A small multi-label audio tagger, trained from scratch.
Training: 18500 steps, batches of 64.
Data: trained on single notes of 20 synthesised instruments, 78125 training examples, 15.2 epochs.
Rows from block 7 of a small multi-label audio tagger, named by matrix and row number. Each number is 128 + 32 x the weight over its row's rms, rounded and kept within 0 to 255. All counts start at 0. Numbers have three digits each.
After each channel's rows are labels from the 100 clips, of 14976, where the channel reaches its highest value: "top examples" is what is common among them; "loudest band" is the band of the loudest frequency at the time of the peak. Only what is clearly more common there than usual is listed. The data: single notes of 20 synthesised instruments. In brackets: how many of the 100.
# conv: pointwise conv (model.blocks.7.conv.weight, 320x320x1), inputs 160-319

conv.252:131106118093146161127108144104097165138132102091158151129106143081122194159128106139131146134079161101115122115149136120131136111123147116255076093133144102119140095118141094132212125094128149133148109158112119109098104123120167165143119130051129133109109122120108101045154124144131118094130130127139109151102107159109130100144096102146141055141113135120152127120106160160110116115125149148105124132118151116128102133118136126097151225134130100135116108255118141111106122098128108
top examples: A (83); short note (82); note: A3 (37)
loudest band: 1000 to 2000 Hz (28)

conv.307:117159153137156116130157129174176167133097139136116000162111132117124134131153133130125127151075173098117128113150195134108190133146105121125152087107158168158151232157134102085096149124163136136208089173117128158129166150169121130154116160104157135112152190071133103116071123136179098115090166129134151163171099145186120151116129137134137140162075071090129120143109198117161134065177117117157131159081125144090073155111142144169139164086131036123135143120167144073148122138129124
top examples: bell-like (50); F# (37)
loudest band: 250 to 500 Hz (47)

conv.143:131108149119140117156093155162140147094095123092130141087132054128136117115156157125100075151143119133149140121151144125133156147175093157127092114135156170109156149103000126071143110130096114119136121132118099138132151105128113145193109043129040090148145118199160120111128090145135159163142164133125092134140121122128060115123072139132147128129139141106132133120157136117120099171125149127134114146145134126131138158133134109078135125143136102108136105140147147142095069117056126
top examples: octave 4 (100); short note (94)
loudest band: 250 to 500 Hz (56)

conv.177:098174131148104111099171139130255115136102108154093108198068177106105147103078116151159100131077116157167093116133159140112181189091138123138191089113125136145091129131091072152146125144123111119127178145146125121105081143134141190123157172086140159111142224124108142125114151157174083102118146087079138128124160138128107177149154109091110119176093180159106096148114127109196171084091112128161063098111133125086114083123170106105128144132190116153097178130162132124127168137112111
top examples: oboe-like (62); electric piano-like (26)
loudest band: 1000 to 2000 Hz (35)

conv.270:094136129148166091130177156116140159130138123150113128137117114104129121078143181133255159052124131072123142157132083080088146126141144079115140087019154104103138120164141153156123172125122128142132165162136125087129138084129147135169108129120119171124186091167160167094167173193148153090151105108127155115193158124119068135138138122133180114123079130150146076160108087178160088169102127156137168167145105111100139135218111137152142119174216022132172173131150166064123054073077125
top examples: reverberation (73); text has "reverberant" (73); text has "room" (73); bell-like (31)
loudest band: 250 to 500 Hz (38)

conv.43:049128141136074145116141169144169105158145127096128155140110146174080095065104140041177146175111071140177121065137130135012170171115040111099129061107145102140122091146123133102152185193226135109122126069097105101128180164106080161106126130159152093135103139125108095143036129087146116097141128170131130096153148087077142134143122103097087072150110159157126101164125120152166078140093125123131103114151103124067120092167097118128128129146131115171109150127099148158127088072137117
top examples: saxophone-like (54); flute-like (27)
loudest band: 500 to 1000 Hz (41)

conv.237:200170152126086173130102139124090152170157180143136142059146064167133069119126124102059106160150119104126130135080115084086112146137085187115100107159124136085125111096114163156152144128128139101122082137145156151156074131164077113073119125147114129128107081095102155155118082066138148126155119075117120116116141113095101095169171119153177140071193085138107186115104116154122043083161122117138152108213117102156196122107118120144117096120100112161101144076126099115160188087130133
top examples: sine tone (44); mains hum (30)
loudest band: 250 to 500 Hz (44)

conv.31:119103112109095112123130064168083107132140161119112174108135131110127119153111090154113157193080139139146123139175173150174109065084176156156158147126107123136115176081139105136152115124199163109161154120074132139080151153166171106175122130084147147126107127154165106108112180127110105145106144175119143160098139109165166085074102133122130169160102104061161098129105161100109162053128135165159110141070118191088122144053129145132143158141118119097162108122128137141118093155155177
top examples: clipping (66); text has "clipped" (66); short note (65)
loudest band: 500 to 1000 Hz (36)

conv.141:096125119142187087107126149123148123091116121087093104142116162017160170160141021127125183109136138099016022083138156153148145110113128126120146119080102160109139157138126086142125100140109137138163084135114155158097093102119086086130062140102114109148143158091140096087125146107131095107140121161148130144150115160121110163156075112142133125166079094128119071070077162092073156107133095089126142116079153101104109126144172155128144140138088110056056087141175148090078161127107133
top examples: bell-like (49); oboe-like (45)
loudest band: 1000 to 2000 Hz (40); 500 to 1000 Hz (34)

conv.11:151150143161209148130144133120165202116146081130082125143085161086156119154167109147134119085139155062095068090175112130072156131074035118171123085139169130112186169155134088138161129174174145156164119116099104130076109148120078170139051129068148116156151129095153139123100088147178116153132115133166149124224100118135125144143144164163156056164126167148126055103141152147173103116143143063112122141100099041158079088156159136152161141098139092109138158149157146079111094109122088
top examples: short note (93); octave 5 (52); trumpet-like (38); pitch class: C# (29)
loudest band: 500 to 1000 Hz (40); 1000 to 2000 Hz (32)

conv.275:114165212165136186142141110118170133192107173107154086143123130148138127092128122064181137143083151105151120132085113153110131150094101122130135141066132073131120117105082109117081152145128125143145108195144148094117115154140170129094156184075190152118145153101131125111168098131161139094129123071171121119152107096137097175105162069129158119125090100120147156145107097106151142136130115106219126150139101119057154199152148128137124119144175101151135161134119131034159083093111120
top examples: square lead (43); sine tone (39)
loudest band: 250 to 500 Hz (52); 500 to 1000 Hz (33)

conv.215:126075148123114103177166144147107168087116169058154092082126038163147080109129091111148153173139156121160068116130141145143185080199155177123142162128185156141095140081089134099123183105136110121138092118105135120154127162156145106145125128137153077111104103099129084134120173104166142205092178100107133111126141141149132104093101089127196136123127092075124119110142125121141106131183158131182103095128118118107135154114100117126079148103100154084096108130126094124112104130140123
top examples: marimba-like (55); square lead (25)
loudest band: 500 to 1000 Hz (42)

conv.22:136085127115141118117140091143110130126137107120105129114118110087110171107152081129109156152046200116101125154164138175135094035094156154150120104112145126136115186105135112137110103148156134097159133153081127144095147133168132119150100088081136137151169129128163091091126153144120100122101123170132161158096119125176107038065074106174103182175070091040124101118121164147120106067148144139122121179069121169080116179057122147165183155089096110084165059148110105107067122146129184
top examples: octave 6 (51); clipping (43); text has "clipped" (43); F# (42)
loudest band: 1000 to 2000 Hz (52)

conv.302:083134165157173095141158115144148153133157116104128147151138158117124146155163117106111103119122154105056125076129130094132195120164103163128161127104164153117095110162107173151137160139106141150119102177119136171171129102157119121121111117129117128146165177100124153154100170165174104094133142107181169084139090152118099168050132158166174123134097056090152123119119109115103117112185126115112119154148083118090085185083141126174152126104137073133136148128128046084140119156042139
top examples: bell-like (91); decaying tone (91)
loudest band: 250 to 500 Hz (42)

conv.296:121162138145143122111133159143153135145121137158122115138142149131142147111153140159158097125116115081111130110086111097140141132143104152127167157101133162088126146153177127183130127103127103146114157170165125133000240147126051133080093135121150141146163117093133145116108121115131091134108153103150143099146132172132117148163125159135147111114118140128184146137138147085135134112113134090146153132137136105062126138120148143156144149128129149192151156117130120126034120155119108
top examples: thin (high-pass) (99); decaying tone (95); bell-like (27)
loudest band: 500 to 1000 Hz (34)

conv.77:165180100109139152160073070103129086167124122217115139128122183099106055116190112108074118114157150074100155158127136141104085084066082117118123085178106130114120138100101113139133099179152149121133132101114084158131149123120092135128098129118128143130161009114103211162114098076159132127151124143106169115120130140140140125139165104142083138195176144151101065185150105096091100116093133135086197125119136105143147094146098133096192135092146165165155255124109151140161147123127165
top examples: organ-like (51); white noise (38)
loudest band: 4000 to 8000 Hz (43)

conv.241:120107192171141129146101101095255145097125142097135097182086134168145189136147154074117066143166124159147148075119086102089142167087074134078153130146143119155107084250118116054098143158137085126103119115134141112142129142131087149104188168121144094102138222126097115105124093125174147114141113089135143085154104117096066170136103155112105102130134150126112134202127097117192164162144118131161125122108157140147117100161153133161089137133109124143143118122120125126100127131092112
top examples: oboe-like (78); short note (73); octave 4 (56)
loudest band: 1000 to 2000 Hz (47); 500 to 1000 Hz (35)

conv.57:126140117116151125113116187124127147136137127136125146088152123126115140068133121108167127151099113066155107115148138119124156117154157118120102126072156125151109119147160082167127148130129095134135147138149117125005179097128073136081075139107115141122152114081096154081085161104138116116130140123181061128163149186125089128156109114126159150098128142129154142116086154122116113125095130093153135125146126114044135098124152161130087132146117144151121168131109130106015139118138140
top examples: thin (high-pass) (100); decaying tone (95); bell-like (25)
loudest band: 500 to 1000 Hz (36)

conv.283:122117209173133199172124153173118111096142198104100151105128151080148118187169136130150134110158104145101114143093119087127105147098112193149097160139092164106132139135130132133136081065091135140114135138128205144154137101175161078135151117140121112137120138126106125130179110106078205127224154110126087091130112120163118156146117179150117128135130130166188079110095095056092135198139183113171225130113148140156181140157178165117152124219119153117102144128090146113143067129112162
top examples: marimba-like (49); bell-like (46)
loudest band: 250 to 500 Hz (37); 1000 to 2000 Hz (25)

conv.316:041125088149145143117090118205145164151190075093095127152104175081115136153147154067126106131125001126090146090169094158109183132074087103134125082132153146117164138197159060111131136144117116127130093107095097145148104133157021114118124160110126092130146171085101138141045107126159135072143178105117122119118128092100113149130129146145133136163097131154125139134143131135114130108091146113145131099108143135120088065143134145150161122115139105105100147117142155132144179138117145
top examples: bell-like (41); oboe-like (37)
loudest band: 1000 to 2000 Hz (48)

conv.214:103171123127094116089170177155130099136128124139132105064084196169116121124072117113127095157151103155138107098086124084028111183140092137113138023144117178142133104125138132137130187132147125129115145139127162140148110121141133073086120123168135124154107135088115120100114060136102105088149114092166092102121138154105097172158182087136110102064098107184076124101069100119083106128064101109104111083153157116137170028148156171114090120115132098154076178112145154119155167050191098
top examples: reverberation (98); text has "room" (98); text has "reverberant" (98); organ-like (31)
loudest band: 250 to 500 Hz (37)

conv.54:067135111111106127067186203118128100096074104136110098118119172116108130124081135167197181102116134124136130092115122121037154171140085060117168033118119164115105124148136134135128165142185136138119153121137159140136150157051148113147090095136162101154114128142123081129128150167106134093144096136155113114149160186106143146149126116105118095162038146171102034124118128127117120167056079104085110111134146075104137062157134127062103135179134131126116140123169199089121090028128046
top examples: reverberation (94); text has "room" (94); text has "reverberant" (94); bell-like (42)
loudest band: 250 to 500 Hz (35)

conv.188:084123151132162107167137132087145120142108166124128103156125133108181134141130075127146199135108104109146039139092148177176143132131197155116154185070123125117109120112083098116127131156172120141135092147179139122141143143115171113136095154105151132087114149074097118120181134090159127131061118148108147120128113135119139150115128115116178125195113114087136082112122108145113145112129085097140131132071142104055156139160113099109134128152103124087077130139156103101145100119146142
top examples: square lead (92); short note (82)
loudest band: 500 to 1000 Hz (39); 1000 to 2000 Hz (25)

conv.66:145132109130172115176129156140157186123099118116132135154103095071187113151168119143126144122093127147165060144143136182162205138103141163149144161130196127094127084105128124110116127132135137196143122121142143111149118128198111184116114179097119105118097161135098103115084155138244132150048183057119110146102132180113155097138124090153205116150162154150108104080122129140162114107180155098147109102104130058116119143112094112108162129082144135125077128138162107179134179175158105
top examples: short note (89); text has "noise" (48); organ-like (36)
loudest band: 500 to 1000 Hz (34); 1000 to 2000 Hz (27)

conv.49:086163104098136091087168130103073048137106066150138115105102095130112130120103074163124216117097134144082104126132161142143121062130126112120151089113101132131100139078105136133140153179186152098111128172118075142108110112097119090121045102142106147104118073074144131141079155141086070112141087191155154129094125166104138087155150141115109156158143095113107103091072118120063108060098087127075116102141136121105068098090117120135138145025134108132072161120133162099115134142114139
top examples: white noise (54)
loudest band: 4000 to 8000 Hz (38)

conv.205:122078069108103142117088114057151074128123089102074135143166128104100132094084145129124128063136081136145155132119120109106100170122158041108092093156103057136137140171152142118163127091070099100131128071137118125105101123030122167179138150108136085113089131150103150111131138102103132146126065145101103162152137060121159103156081133100078138065116176171096038140154164141138155191088091152065120102115150114144096055204092112128067132158093162133105104124133168128081116104126122
top examples: decaying tone (89); reverberation (80); text has "reverberant" (80); marimba-like (69)
loudest band: 1000 to 2000 Hz (31)

conv.35:099122139116086133083094107155138131169124131105126162152190137118091131108106202114140151132124095091124167068147123045151149170130159152119123120116117102128136155147103160142149159061110126063123097140166104142124125123137122109122136106093133132137136168127130169141136138112116119050168155102117126108116164126150101140155121140088123109067131079148135159178097126157174160086107115142154126178165109107123061143108169109128117126148094153151167100102126091176127127105080165
top examples: sine tone (55); thin (high-pass) (46)
loudest band: 1000 to 2000 Hz (25)

conv.208:133121127118117120109179087152114129159155122119100152113174071141125098127111099092097138110078146142124158051123097090108139104132132132140108112137144114130149145116127147128172177139178157097139152127113084100183096125127126119144107120131119087101162143118151179132067142159124118135140109126123158114131070067137108086019155163124122001129090092090150162140121124162144081066155119146086111162141017141108053148043087137165118114111131083093152092113107044174160116102110161
top examples: C (25)
loudest band: 4000 to 8000 Hz (37)

conv.34:049162145175134127131146145129195149143121151121091112131127123113154162145139171140135140138117097142104136030084124039132156170133090163097194141103139149100120092192114117113127126089157123141129113192163126138113108124170134123097111151129117129130138205104104125128095129110167129124118183056116085073162141179107092157148143150125159119106082127163146136131053125119165177123132144111182139125169134110087093090135157162105115109122121122177105117107173140140114155149126126
top examples: oboe-like (93); short note (84); octave 4 (55)
loudest band: 1000 to 2000 Hz (54)

conv.106:106106121111102162083184150123103066122067149080134133109151196145092168101094185110168170160088111140154142069091159063145119175139155145103119098097083105111103114129123197142157122109117105096125102125172162113132104116127136075153156084147146126146103168145060122096108134128068108072156140093079100121094138156079162158157105128077122090063118099198124133127072165138101179117064092131130111085161138123096097119124191108108059121137127145157127106111117126155133150094123110
top examples: sine tone (51); horn-like (43)
loudest band: 250 to 500 Hz (43)

conv.279:183121084102099117088122173077132087124112074137110128140077138163113096084075127107105043138158138123164127140094129079096065131121141024104108057159099138163130135140140158128165121079089129113132136105159085103134128129046085151145142118152118117149126073126127169137139095132101106148138040096154129160170124100113130104156113133105060135006158165159106143140120149139164075151102078153049101110163144149155115055167081155117050144079104108123111117124109129127109156073154118
top examples: reverberation (81); text has "reverberant" (81); text has "room" (81); marimba-like (44)
loudest band: 1000 to 2000 Hz (26)

conv.180:121083140096115108145151138142194112120059126034095149180130107150137135117122169078136195122076163158145095107103145145143191160124136138114192154118142097136064035135107174068153147124129138152153097146124122073148120154159176180116140170151147069076113188146076079104120185083188104162070140098142120141137097150108184161122080104085135099140139123141135092094114153141169163114187100112188084109128100101079104160139095119070105111086101142113114077124132135120134120144159137
top examples: oboe-like (40); clarinet-like (33)
loudest band: 1000 to 2000 Hz (32)

conv.19:130103146129094145090129116127078047142137171102165126117180108171105094160120161089152152160126100107136141135084092052111056116126136160119077144111059072107139108133137155153109112074094111078078091119165128113164073134142125056155125082155141138099118123156094168123149092129063170064185131110069114101084141068119132110131118165073095152073145064176156178126137123167084128117107075128153175126215116118157130140167143108084097103150105079111149096127118085099162133111119130
top examples: sine tone (70); octave 4 (58); thin (high-pass) (36)
loudest band: 250 to 500 Hz (51)

conv.266:122122150129099156090173125118100089117100151116129102059143160149104130132095145128130151155135118157150125086091087054084109167153108165089133095134086121098130112112109180138113142104159111096076118132141167126176050136123129055132108081157142129149094158141091114104159105131082138096176128111123089062083122145096156143140146108099107091054137063179092111097093058135081142105078094099148102119156125093151130104133182123106038101133125128104104132093109098111167121062108102
top examples: octave 4 (55); sine tone (52); muffled (low-pass) (36)
loudest band: 250 to 500 Hz (48)

conv.13:081091150119127093080164079085065000130123097070176142094092123151113117140055137089147202126131136180117115123085141141144042133155133111140091102129052077134126123104122119119144126161126146142089086105109137119122099114044123066150080109192106130128087089104116073140128137117005116121143058183080141117113109086100127099117114085093066141129107129122137154115129133165082107089142075156037092082118113163147095111107091104164083141116116118136103123108138133129126134133126086
top examples: decaying tone (100); marimba-like (42); harpsichord-like (39)
loudest band: 4000 to 8000 Hz (28)

conv.63:094132137096105105104126085134152100097106131133151081181117130114130093130032151191118164143128141128141142150169129112154128139161187108125255162098100120140138138134070042124156131070129129112117123170138090137133117143124162109120133118141146139090110131076125062113157142113103113082111116152049114133136115127120116153132102111012139112120082090138130121161132125188130145080138042172133098111133098143122117131127144114112034122103135096159136090118218152080129095138149093
top examples: clarinet-like (98); short note (85)
loudest band: 500 to 1000 Hz (35); 1000 to 2000 Hz (25)

conv.4:141104113158198163113112141138128168137159157072100152115169116087146156161153116066170161142124074114060103132171170118144189128058150145115099123107150104147118135157174084135129091057127069172145136127128121160107109122175105120143082152088141133064127165084061133125127131078140129118123176111064081123144171103159125140113097177169144201127099128131156143083112149110084155089112165058176144104121149098114145072120154117153116118169106115119061127117136116101113150148165144
top examples: decaying tone (100); bell-like (81); rumble (29)
loudest band: 250 to 500 Hz (48)

conv.303:175136148160187141162140162070119185125159122162102120143128085089171107121168136148100095044155138077101123166157147109115094106136119135124131134130173133173154174138144129140107119130108166160182108149085130143076124101132072169141067146091117110164134043127125167106134114142139161155132086122175158173209103133140122127161118139156158151102156152089103124112147153177133092166150171091102155133069112062182145102154098168152128130083132124120130144154122136125058136140177128
top examples: clipping (38); text has "clipped" (38); marimba-like (29); instrument: trumpet-like (27)
loudest band: 1000 to 2000 Hz (41)

conv.200:091159142106095201096169133132113123204117150089119130105214131141094118062096172094186173133043083108160154124131150149089148189133099142098146094081121085132151148101042121151086146110171115104144095167172124113100131146128153121142139119079149145111123162141117113131106084164127139076131149134104089132132160134117154091113132139090125135120094102159133153126070107129140108108073102124137108134140095089044101136146153098114069110174149128182120132106150135083131078085096093
top examples: sine tone (69); short note (64); octave 4 (58)
loudest band: 250 to 500 Hz (59)

conv.104:156095169174158149181096102130134117071119201098097123126135132089175132183167080124131099150142144135131083144066140136138077144051124194136121157111120165121101131115102117119102027109150126161123163139131176146095142147172142104125113143099153113118112123148104121141160109090101165156113137094104144104137127122157146156109102169174113165138155127117134100016112074055076158140138187026154165097084158091136193140110157127083148146154107128100054121183112102147081110150111151
top examples: decaying tone (100); marimba-like (87); octave 6 (36); rumble (35)
loudest band: 1000 to 2000 Hz (34)

conv.166:143202122087142112123089079146156169152112106202121145189111125091167150124158129214133111033159178122096145180168144092182168116132145142133230153130152123117105076161071126118162114096169139115151151226135071154134111130119165149131097146053140158103187115135184169155181101138141134115132130103140110160122115175138104141156154126093163127141147119127132090146119121177124144108150102131116131159100121082145097183125135110091160121112151114143159189144165128122140134156081155
top examples: clarinet-like (41); oboe-like (39)
loudest band: 1000 to 2000 Hz (39)

conv.250:102163117096089089087145119152094086182145152119148162113163171157086123094101146123110128224042088157176163108166189152146097160127177130131130126100101144157122160074139097126160158142186160089145134148129116116125146121093123110160134059098111136156093140111131128120051147111026072148119106156108138136078130127125099137082147154119099166106104108101149188144155127117140140032092123158109085115105131176072125127024143130152142150147124135163145148103112152155134159114150192
top examples: electric piano-like (48); mains hum (33)
loudest band: 250 to 500 Hz (32)

conv.219:136154123157150151144110147102146121139097140124066121099102154066175107160148090122128073106084117138100071097077161144127107181109127168114100110113110128140106111093111072110106057142130140189137097147154156132087119127168127116111107165068122105148090153102099068133143097087131083133095123064141117113137128154118108124140120086156130124116127151139119073030068112055088127107135157024148132083069139057091196106108144126093139112150156107098016174129137137091122154118133103
top examples: decaying tone (100); marimba-like (53); white noise (40)
loudest band: 250 to 500 Hz (34)

conv.145:122148146139107150127134091181093107156120181108174121080133100134124133139164142111142097168083158121139151161097147137142088143134124171136136151131130088111097134093106103097097120134098152127129112166146142124126099133206164080130212136097146156127100119118162078101136077120110116128087164088121108142054138091138132104092116099164106162092113086093154183132090123052102139083118157144183139113127132203096179159076149105120164131145149077176126129138165147057128121137136105
top examples: electric piano-like (33); square lead (31)
loudest band: 250 to 500 Hz (51)

conv.178:128168135122139125153107150125153093182115137179096171144144144065114107146146120143122106128065136064124159076134092123143137131098132143141109138125123147069144086099137130146193096180154192143137126146156125028041184134134111160099102123073113161113181076133131180099077158093147091157111090119141134121112068144138135087148124138134101000176185131121171114090132138153149112126145111096092144161123095108106134155130094122114168099106147110185157198117118170160088139073148143
top examples: organ-like (46); thin (high-pass) (45); pitch class: E (31)
loudest band: 4000 to 8000 Hz (39)

conv.81:070135113109105115078187173148120101102106111111165109123110133160073088075076174129154158146123114117146110069108132095019156142140080139095186032110114147133088116123112143160152154122142112082109122152149079135194095170110149124135094088137150111153106145159089120112112107158116124086138156124102108065145163172068148144160134119112092101132086110192098132141107106153137112123090120106151098112173108077150078104139145120105082131088125073146101122109138124088187107050142087
top examples: saxophone-like (77); short note (72)
loudest band: 500 to 1000 Hz (47)

conv.58:097158127112125185128085159140115139120120120109109107087163116043116141138123113147093143104121084098125113043130153136156172128167095151110115137206155151081101132109084146132136105115129117118148000121167139216126136155112093092128136102129167137134155152147110167150130156012150157108150145151127098125140164166105166141139145146109186154142119072145130119099134130091131147125116106101115119122154120067103106159144165123096112124148082207166075166100134155124151125099120145
top examples: muffled (low-pass) (58); sine tone (49)
loudest band: 1000 to 2000 Hz (27)

conv.126:122095157156150168172126152155116161069138117149091134103109104100128128138181096108093090093119152126089167102153130104072122129180042155150137122176139135119122142138008173074113145109141168140165087141089129160142072114153104149140135101144097052146142128139186146172104119147144148140141122100213144155185088108146089107087092153155159147105088126063123052130119136113163083141159153130129131160127124102132102159105117155155158141118092109067124085139107058120109064129093122
top examples: short note (76); decaying tone (67); octave 2 (57); white noise (25)
loudest band: 250 to 500 Hz (35)

conv.153:110096146157087118128129080216066117095145186056148130092167131125139136181139166097091149163142123147118167117128148095115100105166107202147122142152164134150130129115148110130155141075088172126143135121095167110162100119244159081147179116132115141119101141077146051140138123111119092128129186069127114117072114109115106100074103114172102129101133112064175163154065148099116159072123199149192168133138137183168163127004152143133125138145126105117112112130105058129169155159140104
top examples: bell-like (42); marimba-like (31)
loudest band: 250 to 500 Hz (44)

conv.16:117155163161157149153088135164117149152133117144120153094128095095136123123168128132120095144148134113123144116148148101098138133168055136145130096148133123109146156145000138056132125130129149122158096155114100152112127090136068138166125069097060117149168132151200129160110107150135159135138138118163116149169109109142035107096125146136151131127093129077153141138137141122169101131122142118135130172109119134126092136129151146111168148127141095149156129150146121114097059123063135
top examples: octave 4 (91); short note (91); clipping (28); text has "clipped" (28)
loudest band: 250 to 500 Hz (53)

conv.36:146169102118124106081137122127079059125097129160152128078090081123091094155139082158127169107136166114078102104110156130151111121150122111136175130132063124060119128066117110153119115125143169094131149190112136118078138124104121062099075095133125164137153120075138094149133157094062085105128081164114146138126111148150149077160108085094073112168142081113105113093098142073069125079068078099072162124134113113139154144076134107122151140115120078146127122109175155075119137100114116
top examples: thin (high-pass) (49); white noise (29); pitch class: F (25)
loudest band: 4000 to 8000 Hz (35)

conv.138:087131101105127148140068133137150124144134103122065136145155164099104154152148164121019108091165100161120175099185081066160134150156141107096106133167109165140147142159049156109101120083124144077126115093129118155185079066105118127099123102118052109172167149134131157149172155127107139162198110112154131113134115148185103121130159180100106119103111162129109117144089123139134164159125101145040167184113150125187094143128156162106118071133094178133158155095121131195147151139111204
top examples: muffled (low-pass) (66); sine tone (37)
loudest band: 1000 to 2000 Hz (37)